A small image classifier, trained from scratch: activation gelu.
Rows from block 11 of a small image classifier, named by matrix and row number. Rows with one number belong to one neuron. Each number is 50 + 12 x the weight over its row's rms, rounded and kept within 0 to 99. All counts start at 0.
Before each neuron's rows are labels from the 100 images, of 14976, where the neuron reaches its highest value: "patch colour" is the nearest of a few named colours to the mean colour under the peak. Only what is clearly more common there than usual is listed. The data: drawn small creatures on textured ground.
# fc1: MLP up (model.blocks.11.mlp.fc1.weight, 512x128), inputs 0-63
# fc2: MLP down (model.blocks.11.mlp.fc2.weight, 128x512, transposed), outputs 0-63

patch colour: purple; red
fc1.350:67 40 59 61 73 41 46 63 38 45 56 43 23 48 52 61 78 47 54 64 48 45 47 42 27 55 40 53 41 64 41 67 23 39 59 49 75 62 48 47 57 77 56 35 37 58 49 40 50 52 58 35 41 35 40 45 57 59 64 43 49 52 23 43
fc2.350:42 61 49 39 38 49 53 55 70 44 50 52 56 48 78 46 36 35 54 32 41 37 54 32 50 62 69 29 43 55 45 63 35 35 59 65 26 34 58 56 60 39 43 59 71 62 55 44 39 55 75 40 56 53 66 28 42 32 36 64 31 51 52 74

patch colour: brown
fc1.454:50 49 49 48 53 72 42 68 39 35 58 54 47 73 59 52 43 47 45 45 31 66 38 61 65 37 70 42 37 66 53 31 57 38 63 39 65 64 53 39 41 67 55 43 57 61 54 23 66 36 51 34 29 57 47 49 52 42 73 59 40 56 54 33
fc2.454:50 56 69 59 43 57 51 44 54 66 38 40 67 43 36 52 50 50 33 30 65 48 50 45 49 72 43 36 81 47 62 20 50 46 53 43 46 34 41 53 59 41 61 45 64 58 35 69 55 56 47 54 52 27 53 28 55 37 68 45 31 69 51 83

patch colour: yellow
fc1.302:60 47 50 49 53 49 43 57 44 68 44 40 57 58 58 24 34 60 65 37 54 49 54 74 48 23 56 57 61 61 51 48 41 64 62 53 48 44 51 40 65 53 60 74 73 40 54 59 54 33 56 55 80 53 55 42 43 76 59 34 46 49 52 45
fc2.302:50 53 39 60 53 69 53 52 38 56 43 61 53 44 51 50 47 27 71 50 53 31 26 46 39 53 55 33 36 44 65 58 57 46 41 53 49 27 50 65 38 43 48 49 46 63 58 50 63 67 49 39 51 58 70 55 45 25 53 62 58 27 36 47

patch colour: pink
fc1.186:61 47 46 36 50 59 45 33 63 52 69 51 54 45 20 57 51 44 63 54 42 31 59 51 41 59 54 68 67 37 46 67 34 60 50 62 40 76 52 41 40 80 61 53 77 53 61 42 73 63 51 57 44 61 41 32 58 62 59 38 70 62 38 50
fc2.186:42 73 62 51 39 55 60 54 46 32 39 55 37 37 50 48 38 51 33 65 41 61 63 56 29 80 42 48 49 57 60 47 47 35 32 46 64 71 38 39 49 38 35 53 40 60 58 37 48 57 68 50 48 29 55 58 56 56 59 50 30 68 50 42

patch colour: green
fc1.72:62 62 50 27 47 52 52 66 42 41 48 44 60 51 46 51 44 48 22 39 45 45 27 71 55 42 29 68 52 44 66 26 42 41 50 34 40 61 47 43 37 49 56 44 49 49 55 68 44 69 72 33 61 50 58 48 33 54 55 58 73 44 43 55
fc2.72:46 47 61 46 64 45 82 55 58 62 51 46 57 45 56 49 48 58 70 62 46 40 58 44 60 33 63 46 37 48 46 39 61 50 40 54 45 42 50 45 61 46 54 57 47 34 58 48 61 35 28 56 57 81 61 37 49 24 55 49 51 58 44 44

patch colour: pink
fc1.277:56 53 52 52 60 50 52 35 31 40 52 49 38 61 48 49 75 51 55 49 42 50 48 57 57 63 65 65 47 55 53 49 45 36 41 39 64 55 32 44 47 58 59 70 45 33 40 33 55 78 54 32 39 36 49 32 53 54 49 29 67 65 56 31
fc2.277:62 65 74 56 53 46 68 53 45 32 29 50 27 50 57 48 27 60 43 53 20 67 52 54 53 32 38 26 45 62 47 79 43 35 56 38 43 50 55 55 31 71 49 40 50 57 54 37 39 29 49 49 57 70 56 38 37 39 49 51 67 34 62 62

patch colour: cyan; green
fc1.176:58 65 50 64 41 60 53 43 59 45 41 38 69 57 53 49 40 43 49 51 44 43 65 51 50 59 40 57 43 43 60 47 34 33 49 52 34 30 51 48 36 47 55 55 72 23 30 69 66 35 63 30 32 41 46 60 34 49 47 62 60 44 45 49
fc2.176:33 39 61 28 58 49 39 58 72 44 69 47 38 34 59 57 55 39 35 43 30 57 44 51 45 33 51 48 48 44 42 51 58 59 59 48 55 68 58 60 51 67 36 41 59 60 44 50 40 84 56 52 50 67 43 50 53 56 56 45 37 68 36 34

patch colour: yellow
fc1.428:34 55 55 51 59 47 58 60 51 53 52 65 50 62 56 57 26 45 34 67 48 45 60 58 59 29 89 59 48 53 62 30 36 62 66 52 53 22 47 42 55 46 65 47 74 57 58 49 59 62 40 37 74 38 58 49 51 47 45 42 43 50 51 38
fc2.428:77 48 34 41 46 65 38 40 49 59 70 67 36 61 39 25 60 56 52 33 36 67 35 45 54 68 49 48 47 43 32 29 53 73 62 43 25 47 69 55 44 57 54 52 33 28 58 57 44 67 48 47 54 59 55 53 69 46 40 62 42 50 30 43

patch colour: blue
fc1.138:58 65 49 47 47 70 38 59 42 35 53 39 56 30 35 43 56 48 44 44 66 65 32 39 65 56 47 53 63 61 48 42 34 62 32 53 62 50 46 39 49 39 51 51 39 45 49 40 44 36 49 32 58 59 50 47 43 72 49 77 73 42 65 46
fc2.138:46 16 45 59 47 60 62 66 37 45 49 52 20 55 29 64 41 37 57 64 32 49 34 56 42 51 60 48 27 55 51 58 43 33 56 65 63 53 60 76 41 55 46 54 54 66 48 43 53 33 44 37 80 60 76 51 52 52 38 33 38 38 55 35

patch colour: green
fc1.178:17 52 36 39 57 35 45 47 41 67 59 42 45 25 41 45 62 59 49 64 59 64 46 79 38 55 39 53 39 47 71 67 40 58 70 33 46 43 62 57 50 57 51 34 43 74 49 28 59 58 41 66 39 58 44 61 45 57 58 56 41 36 46 50
fc2.178:49 63 49 61 54 60 72 39 64 47 22 76 64 47 64 62 52 29 52 51 56 44 55 46 58 48 63 47 43 39 47 47 48 44 48 53 64 46 23 30 47 41 41 51 50 30 54 68 46 28 47 45 59 49 64 74 59 44 41 64 63 51 69 57

patch colour: brown
fc1.292:52 41 24 37 56 56 53 45 44 35 54 74 54 31 32 52 60 47 55 46 38 42 29 41 56 49 51 59 54 43 38 73 65 43 38 54 49 55 64 39 58 54 42 40 66 40 50 49 67 72 53 55 54 27 64 43 56 58 52 64 53 45 67 40
fc2.292:64 61 54 48 56 50 55 49 45 63 53 52 42 49 66 34 34 55 59 60 52 28 68 62 50 53 57 60 51 40 50 66 62 53 49 54 46 57 25 59 41 67 54 42 41 36 48 43 41 27 49 68 50 39 35 49 59 40 53 51 47 73 63 41

patch colour: black
fc1.158:45 45 41 64 47 46 50 59 34 64 34 46 46 60 56 81 41 39 48 54 77 33 55 53 56 43 60 45 67 38 49 47 65 56 63 57 61 46 56 41 58 48 60 46 57 68 52 46 29 55 45 41 63 68 36 31 61 41 44 34 62 31 52 58
fc2.158:78 33 40 59 36 52 52 48 53 31 44 67 48 35 70 65 57 61 51 68 33 53 47 60 28 54 77 52 34 48 58 68 37 49 37 33 68 47 42 29 48 43 48 42 49 53 33 27 71 58 52 44 39 34 51 60 58 47 44 42 47 34 65 58

patch colour: yellow
fc1.125:58 59 65 32 47 47 60 62 55 52 39 53 55 70 21 56 30 49 47 53 24 63 36 51 54 64 41 38 56 60 49 39 45 26 40 55 47 46 46 48 62 33 51 41 49 53 60 56 47 44 49 49 49 79 58 63 25 31 49 53 36 43 57 34
fc2.125:71 65 20 58 62 68 58 65 48 62 60 62 64 62 35 65 54 56 39 52 61 26 49 48 61 56 32 40 39 68 38 47 50 58 44 29 40 46 59 65 43 58 30 56 63 43 58 55 47 80 42 34 53 23 73 25 67 53 43 42 57 52 34 61

patch colour: pink
fc1.28:55 52 36 55 39 55 40 50 47 47 33 55 41 66 44 72 51 39 47 57 52 25 59 74 47 39 70 47 65 53 41 49 62 60 35 33 51 44 44 46 49 33 47 49 46 31 59 31 71 61 41 23 53 58 62 55 36 56 54 37 39 49 63 84
fc2.28:46 49 76 54 44 54 57 51 55 29 64 35 49 32 47 42 71 63 62 55 39 71 44 50 57 56 29 57 53 56 63 45 38 23 40 47 50 46 43 38 46 73 66 56 42 28 60 41 69 44 42 42 46 37 44 41 55 45 44 46 63 34 40 45

patch colour: pink; orange
fc1.7:48 66 56 33 50 50 74 34 48 66 40 65 56 67 09 35 43 50 72 58 62 68 53 61 53 59 57 57 57 40 49 55 43 64 41 58 57 57 41 58 55 50 46 57 74 37 60 64 47 57 51 55 50 53 47 44 27 58 60 43 56 73 44 54
fc2.7:57 57 76 66 72 50 57 52 40 46 49 47 29 55 56 52 51 25 53 45 78 39 58 64 37 55 65 45 43 50 64 60 36 52 49 44 35 39 62 53 60 58 29 69 38 60 48 51 46 57 72 42 43 41 58 68 47 53 44 66 65 49 60 51

patch colour: red
fc1.184:34 70 50 37 70 61 49 47 41 67 39 47 56 51 53 53 54 51 57 44 65 58 31 37 37 61 58 33 46 65 34 55 49 34 36 43 44 50 66 46 50 43 44 42 62 37 63 43 53 50 43 52 51 53 63 63 69 40 39 12 48 54 40 64
fc2.184:36 55 42 33 43 38 15 48 73 48 63 42 52 35 63 50 49 69 55 63 51 45 60 64 37 49 64 41 70 36 50 40 60 62 54 49 41 59 33 45 55 54 37 64 54 43 55 38 49 38 29 48 65 48 38 29 27 31 48 59 47 43 42 75

patch colour: grey
fc1.49:34 62 39 35 43 41 50 52 52 44 55 52 59 30 50 60 63 65 44 36 58 37 59 37 58 56 64 39 40 64 75 59 49 32 51 49 63 52 34 51 46 46 71 26 44 53 33 48 43 64 77 50 42 41 50 40 67 27 74 27 42 37 45 54
fc2.49:77 75 46 70 76 53 44 49 51 49 61 48 48 63 70 39 61 47 53 38 41 48 42 59 50 37 45 68 59 61 42 59 51 45 57 45 42 33 54 48 56 42 28 63 39 59 40 62 56 44 42 68 47 58 41 50 59 52 22 53 24 69 59 37

patch colour: red
fc1.321:71 56 43 59 43 70 45 63 42 37 42 60 58 64 65 54 19 49 52 33 60 67 65 51 45 52 54 39 50 54 38 46 43 40 38 51 53 33 16 71 36 41 46 40 57 35 48 24 59 37 62 41 43 52 34 33 60 31 23 64 71 39 50 34
fc2.321:58 41 43 57 64 60 41 58 62 57 49 28 61 39 67 52 34 55 51 44 27 30 58 55 56 57 59 52 34 55 55 46 52 62 80 58 68 41 53 67 36 51 28 42 64 63 31 56 45 67 40 29 49 64 44 58 58 38 36 63 45 61 33 58

patch colour: grey; pink
fc1.352:49 40 73 60 49 45 45 55 53 49 36 57 84 53 45 63 67 64 58 45 32 50 47 34 49 58 28 51 64 71 53 43 39 52 34 34 38 55 54 51 53 63 52 51 42 59 61 63 67 43 58 47 46 44 56 53 62 41 51 39 08 43 37 46
fc2.352:51 32 52 41 36 24 38 69 31 39 43 48 73 38 32 40 42 62 60 47 50 37 34 57 61 37 75 46 55 48 71 68 49 63 29 31 60 41 47 41 62 55 49 29 58 34 51 38 32 69 61 54 54 56 35 38 24 50 33 45 52 59 46 47

patch colour: yellow
fc1.25:51 43 40 62 45 58 50 64 42 61 35 40 84 54 55 34 50 68 43 48 58 34 38 62 53 38 68 34 69 43 65 48 49 77 47 61 46 60 53 48 59 41 55 60 32 61 48 45 49 49 51 54 33 43 31 56 49 54 40 67 48 45 32 37
fc2.25:53 41 52 45 50 40 66 39 41 57 47 46 67 42 34 56 55 33 36 49 26 54 66 61 44 48 35 41 59 41 52 53 45 66 54 42 62 43 40 34 55 38 57 47 55 59 54 68 45 44 55 41 44 64 28 60 44 19 51 28 72 37 44 23

patch colour: purple
fc1.476:53 41 71 61 52 74 50 29 36 38 61 51 39 60 56 57 63 74 53 68 39 59 25 55 64 53 62 60 51 65 62 43 64 44 53 47 49 44 37 65 62 33 43 50 54 25 47 45 59 49 38 47 46 30 67 46 73 35 47 64 52 57 42 73
fc2.476:53 50 64 62 76 32 56 61 62 60 47 25 69 52 38 65 46 40 46 49 40 39 56 51 51 32 36 52 64 37 35 69 37 44 54 38 50 48 51 70 55 40 51 58 51 41 56 26 51 52 47 37 44 53 17 45 49 46 23 37 63 47 39 35

patch colour: blue; purple
fc1.15:67 49 62 55 29 43 28 41 52 51 37 44 43 60 44 57 78 33 51 49 44 42 41 42 45 48 78 83 52 44 68 61 53 52 53 63 69 51 61 56 39 56 55 52 48 48 58 55 52 35 45 56 49 43 43 34 49 50 57 62 48 45 32 30
fc2.15:40 40 31 31 48 57 52 53 53 61 45 41 53 26 61 45 30 75 54 41 59 58 36 46 61 22 56 41 47 40 57 65 47 44 47 66 25 59 52 64 49 36 57 75 47 28 53 42 62 47 41 57 48 54 66 51 54 66 40 49 50 57 51 48

patch colour: cyan; green
fc1.498:49 33 68 62 40 48 73 45 34 31 55 44 66 43 64 34 50 46 66 58 59 39 52 45 57 45 42 62 58 59 79 55 47 45 45 60 53 40 59 56 75 46 56 36 55 44 52 61 43 60 59 64 28 53 50 69 38 56 27 53 47 74 65 35
fc2.498:58 26 47 56 42 58 48 41 63 32 62 75 30 54 63 48 44 35 43 46 44 25 53 41 59 63 39 29 63 37 59 49 63 66 66 51 60 43 54 38 47 53 32 60 41 33 39 66 41 40 49 52 69 51 45 50 34 69 79 55 35 33 53 47

patch colour: cyan; green
fc1.342:55 61 25 59 31 46 43 33 55 46 51 43 56 46 58 55 41 38 55 78 77 49 53 57 59 64 62 45 36 36 49 35 55 38 51 37 52 42 51 56 75 43 25 28 48 53 32 59 39 68 73 55 34 57 70 56 52 41 45 30 63 52 47 39
fc2.342:67 56 62 63 60 56 66 48 44 47 72 60 47 24 61 67 39 44 33 52 39 59 51 32 41 46 62 38 60 61 62 40 54 35 35 69 71 35 48 42 45 35 42 39 47 65 52 77 57 34 60 45 63 64 43 53 33 55 54 46 50 42 61 33

patch colour: red
fc1.470:71 30 38 61 46 40 19 46 56 33 32 37 65 56 49 54 37 38 53 59 50 45 41 71 31 48 51 28 54 55 33 43 56 48 70 67 41 58 54 59 27 60 56 68 43 50 44 34 49 53 68 50 23 67 43 47 28 49 40 74 56 50 59 44
fc2.470:48 70 49 33 59 51 70 69 50 47 37 36 43 66 41 57 67 36 30 31 56 39 50 53 68 48 45 71 53 51 58 55 48 57 36 61 69 56 28 46 59 42 54 48 64 61 49 35 62 45 38 65 68 51 33 45 50 52 69 22 73 53 47 43

patch colour: cyan; green
fc1.169:62 42 39 48 38 38 69 57 55 79 51 34 55 44 29 59 36 36 45 37 43 51 63 66 47 65 30 50 56 54 54 45 53 51 55 50 55 56 43 50 60 54 51 52 37 69 55 33 34 35 44 37 64 49 53 43 48 55 63 33 75 60 50 53
fc2.169:38 50 53 62 45 72 66 40 26 30 55 65 41 58 63 48 33 70 44 69 49 47 57 46 54 52 51 25 40 37 46 51 44 36 30 54 66 35 37 59 60 73 37 46 45 70 59 64 72 67 55 57 39 65 66 44 30 60 54 53 46 49 49 45

patch colour: black
fc1.45:53 39 55 48 58 57 59 44 68 48 36 53 33 50 37 70 46 57 57 79 77 56 40 39 44 67 51 34 38 56 48 62 26 42 50 40 60 34 58 61 45 45 49 49 54 58 45 45 44 44 58 72 57 51 47 41 73 32 78 51 47 31 49 31
fc2.45:48 55 48 68 38 58 55 44 70 49 33 62 67 51 72 36 57 53 52 54 60 60 52 43 52 38 67 48 40 41 71 40 61 37 32 55 51 59 62 57 54 48 59 31 58 60 31 46 35 34 54 67 45 43 49 48 44 59 50 36 69 51 67 62

patch colour: purple
fc1.335:47 71 53 64 49 52 50 53 53 52 55 46 44 78 62 63 60 46 54 43 41 59 51 52 57 42 49 68 52 43 35 56 55 41 35 51 66 63 53 43 27 40 41 38 41 51 33 37 71 65 48 27 49 51 77 37 58 59 48 60 61 60 51 44
fc2.335:45 48 39 50 58 63 56 39 61 65 25 29 59 39 54 37 49 62 54 51 53 43 50 58 71 55 58 44 35 56 55 28 38 35 73 28 66 50 38 59 40 51 63 59 39 52 48 28 52 54 37 43 35 37 48 52 70 35 42 55 60 57 36 57

patch colour: brown
fc1.487:33 49 52 60 32 27 50 49 49 42 59 38 62 59 45 44 24 56 47 40 49 43 62 64 57 53 54 36 43 55 59 70 19 30 52 44 55 54 62 50 67 60 66 44 54 55 48 48 57 38 55 52 81 53 11 66 70 50 60 59 37 44 52 59
fc2.487:67 57 68 56 63 39 33 41 49 41 49 54 62 32 31 46 72 44 42 25 46 38 50 42 68 51 47 52 56 57 40 31 55 60 62 48 57 53 36 73 49 52 34 55 65 50 55 54 67 73 61 58 26 62 45 52 33 56 53 46 48 44 35 32

patch colour: black
fc1.472:49 67 29 46 57 67 46 45 76 43 58 49 62 59 61 63 42 58 57 70 59 45 37 43 37 64 42 63 36 50 44 41 55 60 48 31 48 63 53 35 55 52 51 50 59 42 38 32 71 64 45 40 60 50 36 50 28 50 41 54 36 40 13 35
fc2.472:46 71 43 35 32 41 58 63 60 49 71 34 40 49 44 48 75 69 32 58 34 53 55 33 69 41 54 48 56 51 41 24 43 42 64 59 23 59 62 57 44 41 51 41 50 52 51 34 54 49 47 48 50 42 51 51 54 53 56 45 25 62 32 63

patch colour: yellow
fc1.140:56 25 32 43 54 33 44 49 41 38 64 42 62 40 70 40 40 50 50 40 55 60 47 76 39 44 69 37 50 68 62 39 47 57 61 55 56 54 63 58 54 39 59 63 43 61 53 63 49 52 57 43 81 56 29 45 53 40 29 36 42 52 32 41
fc2.140:32 59 31 67 58 48 54 59 45 48 70 37 64 48 61 66 38 48 66 57 62 39 47 64 61 48 67 57 48 34 39 29 59 69 52 45 54 51 50 40 28 41 58 61 34 65 59 57 51 40 41 66 44 51 31 46 49 57 52 64 73 42 58 37

patch colour: green
fc1.35:45 50 46 35 46 44 56 37 33 59 56 41 44 45 46 49 43 43 31 57 63 40 61 32 66 50 46 26 49 43 38 43 35 61 42 46 44 42 59 53 38 27 58 47 64 73 53 45 67 43 49 42 65 41 30 48 50 52 39 54 39 43 23 65
fc2.35:74 67 49 51 51 49 42 67 30 56 47 51 45 31 38 54 60 48 52 63 36 51 53 49 63 55 41 42 64 39 36 55 42 45 53 34 77 32 58 46 34 37 51 72 35 49 49 60 46 68 53 52 40 62 54 41 39 76 31 48 54 43 39 42

patch colour: blue
fc1.201:52 45 55 62 47 43 39 33 55 41 44 27 45 50 41 52 38 47 54 48 54 61 59 52 43 46 34 30 57 63 49 74 47 18 43 70 35 64 36 45 42 62 58 49 57 49 41 65 71 51 33 18 48 63 69 52 57 47 48 73 60 41 61 45
fc2.201:55 49 50 41 48 48 64 42 38 57 57 44 33 59 48 57 72 34 50 45 29 42 65 68 37 32 48 57 51 29 42 63 29 67 42 67 68 32 50 71 46 64 37 55 63 54 51 27 39 43 53 54 73 47 47 64 46 44 52 41 70 66 49 30

patch colour: pink
fc1.151:62 60 46 52 50 52 61 58 50 53 62 46 38 44 63 50 43 48 58 56 74 54 52 59 34 72 54 39 35 47 48 39 39 45 64 34 36 22 55 38 31 34 62 63 54 52 49 71 50 44 64 57 55 49 71 45 64 62 82 59 65 33 31 26
fc2.151:36 63 72 52 39 43 68 48 47 53 49 65 40 50 48 45 28 50 64 64 66 41 65 57 32 39 44 73 41 58 39 50 38 48 45 63 45 24 47 71 27 62 49 49 18 53 35 53 64 47 51 39 38 49 56 47 50 43 64 61 48 35 37 40

patch colour: blue
fc1.480:45 75 55 59 49 57 41 37 65 57 53 34 58 41 57 54 63 52 40 54 60 57 56 66 28 46 60 48 43 64 76 54 65 58 44 51 53 49 23 58 62 45 53 57 32 35 64 57 43 51 46 60 55 51 70 36 18 58 54 30 77 30 42 49
fc2.480:61 54 67 38 49 37 63 50 31 52 35 58 44 46 39 28 44 70 76 45 68 48 43 52 45 32 47 71 50 32 60 32 37 28 63 52 36 58 51 34 34 49 55 49 38 40 43 29 58 46 52 73 55 52 46 62 45 56 26 43 39 48 33 44

patch colour: pink
fc1.40:58 51 47 32 53 66 61 57 50 55 59 54 55 54 45 39 52 33 64 52 41 64 39 54 62 66 72 72 46 56 52 65 70 44 56 34 42 45 40 52 57 22 49 58 37 46 43 51 63 76 39 42 39 55 58 40 51 31 27 51 59 62 60 41
fc2.40:67 56 66 37 57 11 69 27 54 52 40 51 53 58 25 49 65 74 51 47 49 22 49 64 53 50 31 46 43 34 51 62 58 33 55 60 70 54 53 44 47 53 56 38 52 42 54 35 60 54 31 50 51 47 44 38 48 48 50 49 65 53 41 40

patch colour: brown; orange
fc1.180:34 56 41 47 34 27 52 52 47 53 65 58 32 46 38 45 49 32 57 71 47 44 71 63 25 56 48 37 40 59 68 57 37 58 36 37 27 61 63 44 28 41 32 56 51 47 56 66 58 45 17 62 71 44 61 64 56 59 43 47 41 29 63 47
fc2.180:38 55 33 55 56 56 55 50 41 63 51 55 57 52 42 67 48 50 63 50 31 40 30 36 50 47 56 55 50 55 63 41 34 46 47 30 36 44 41 60 66 58 51 66 53 54 23 76 81 29 42 60 57 39 49 72 49 54 58 91 50 46 56 49

patch colour: brown
fc1.356:44 53 40 35 31 53 43 60 74 55 41 53 65 52 43 50 48 53 39 45 52 59 59 52 46 45 92 53 54 71 40 24 59 45 59 61 41 50 57 47 56 48 70 35 55 51 52 50 58 45 43 56 40 54 39 28 21 47 47 30 64 39 56 59
fc2.356:67 42 82 62 55 54 41 58 39 55 41 62 55 42 49 26 57 60 60 42 51 70 65 47 41 70 59 29 56 40 48 47 59 62 35 48 74 46 35 56 50 50 57 43 63 54 43 60 56 55 39 43 31 53 34 58 69 66 61 56 31 77 26 64

patch colour: cyan; green
fc1.38:43 63 33 53 38 57 44 49 58 44 67 57 57 47 46 69 50 33 46 56 26 39 51 67 50 48 38 58 58 54 68 69 42 38 41 37 48 68 44 38 50 56 43 59 39 57 50 65 37 53 59 41 55 41 64 60 57 50 45 52 51 37 61 74
fc2.38:36 70 59 54 54 29 70 37 32 50 56 60 42 47 33 37 45 60 51 47 74 57 56 36 52 42 70 55 42 50 39 32 59 52 64 48 64 72 56 63 45 35 61 60 46 37 52 58 50 72 62 44 72 31 43 43 49 36 46 61 25 70 59 34

patch colour: yellow
fc1.294:58 32 24 50 54 39 72 62 36 49 75 60 52 60 25 32 51 58 42 46 40 61 56 40 57 57 72 49 36 60 50 59 50 53 32 60 46 31 30 47 34 46 44 74 50 82 46 33 57 55 51 49 41 50 46 38 63 65 33 59 41 35 47 43
fc2.294:54 53 51 58 48 37 70 55 41 56 34 57 26 48 57 56 44 45 58 53 58 47 58 46 57 63 50 60 73 51 47 39 76 74 57 52 42 57 39 49 59 30 38 62 42 15 67 61 51 54 56 40 54 44 56 34 58 34 58 33 58 52 38 55

patch colour: blue
fc1.412:45 58 47 50 38 64 47 48 43 53 50 53 45 54 66 47 67 38 47 28 58 50 54 41 34 43 84 65 27 63 24 54 47 48 50 60 56 30 46 47 46 44 68 30 51 35 65 37 55 25 49 66 55 69 62 81 29 52 61 36 64 45 61 50
fc2.412:39 33 59 41 50 45 49 34 57 48 56 65 65 64 75 77 51 61 57 74 45 63 40 68 42 52 57 42 45 61 48 56 27 62 47 55 59 44 33 74 61 33 66 56 54 62 40 58 68 70 37 32 44 53 53 36 49 59 53 30 40 33 64 56

patch colour: brown
fc1.395:65 54 54 26 56 42 37 27 37 59 58 48 59 44 54 77 48 57 62 37 47 41 34 52 39 58 40 36 51 27 43 51 59 51 48 41 39 44 25 40 66 58 50 47 45 53 49 40 58 38 40 79 65 66 35 54 59 23 39 44 56 54 50 69
fc2.395:34 46 63 42 44 45 36 62 42 70 37 46 48 35 64 43 56 40 42 64 30 55 51 66 51 39 63 64 63 77 62 37 44 55 35 46 43 54 65 50 47 32 28 51 40 18 64 45 36 54 52 38 62 40 41 47 47 60 77 63 43 54 56 43

patch colour: red
fc1.316:76 65 66 34 46 32 43 52 51 50 50 72 44 46 46 56 40 51 44 58 46 55 44 64 20 76 48 31 43 57 56 56 56 52 54 55 70 61 75 37 43 28 36 44 67 50 59 30 29 51 54 60 60 49 54 56 48 51 41 40 61 41 60 27
fc2.316:47 38 70 50 44 39 45 47 40 64 22 53 56 51 47 58 30 45 52 31 64 52 52 43 40 53 37 56 46 43 44 65 53 50 33 35 29 46 39 70 60 60 69 39 64 49 50 38 28 43 58 51 39 58 51 58 44 38 43 63 37 37 53 76

patch colour: green
fc1.298:64 56 58 48 72 52 48 48 63 62 52 46 72 66 45 56 44 28 48 58 22 46 42 54 61 56 44 62 37 47 75 52 61 48 60 77 59 46 53 39 49 44 38 34 46 33 40 44 60 69 19 34 50 61 69 40 55 50 59 40 51 53 56 45
fc2.298:49 67 52 27 67 59 55 50 23 64 67 37 47 34 65 43 41 74 42 57 61 61 53 67 49 37 49 50 59 30 51 64 65 44 53 51 56 62 41 57 44 47 40 46 59 35 41 42 42 53 46 45 51 41 62 47 36 27 50 42 48 47 69 23

patch colour: green; cyan
fc1.110:45 54 43 42 52 46 56 60 64 54 45 30 43 35 34 55 48 29 40 49 40 37 52 44 52 49 45 70 58 55 75 64 61 36 61 48 81 59 60 62 42 62 35 46 67 37 31 78 52 57 31 59 51 57 35 41 53 22 42 57 58 41 50 41
fc2.110:64 61 30 42 68 34 74 53 37 42 55 76 50 46 56 50 63 40 59 45 62 63 58 39 48 48 56 46 51 52 44 58 25 38 82 40 23 45 38 54 56 35 46 60 33 14 35 48 57 54 50 46 80 58 46 61 53 56 54 68 54 71 52 45

patch colour: red
fc1.106:49 47 55 28 22 52 64 58 61 69 45 59 37 77 46 61 45 59 51 34 50 62 49 53 60 48 48 45 29 55 60 56 46 54 48 42 44 53 38 47 48 41 40 51 64 37 38 36 47 52 68 44 65 54 65 64 38 51 45 55 57 39 39 50
fc2.106:55 31 72 52 45 41 64 44 61 71 55 46 31 53 40 49 63 67 46 40 64 62 29 64 57 37 58 71 61 56 39 28 52 64 42 52 69 40 63 76 73 61 61 22 54 58 57 47 49 47 45 30 39 58 31 37 44 61 52 46 58 63 62 54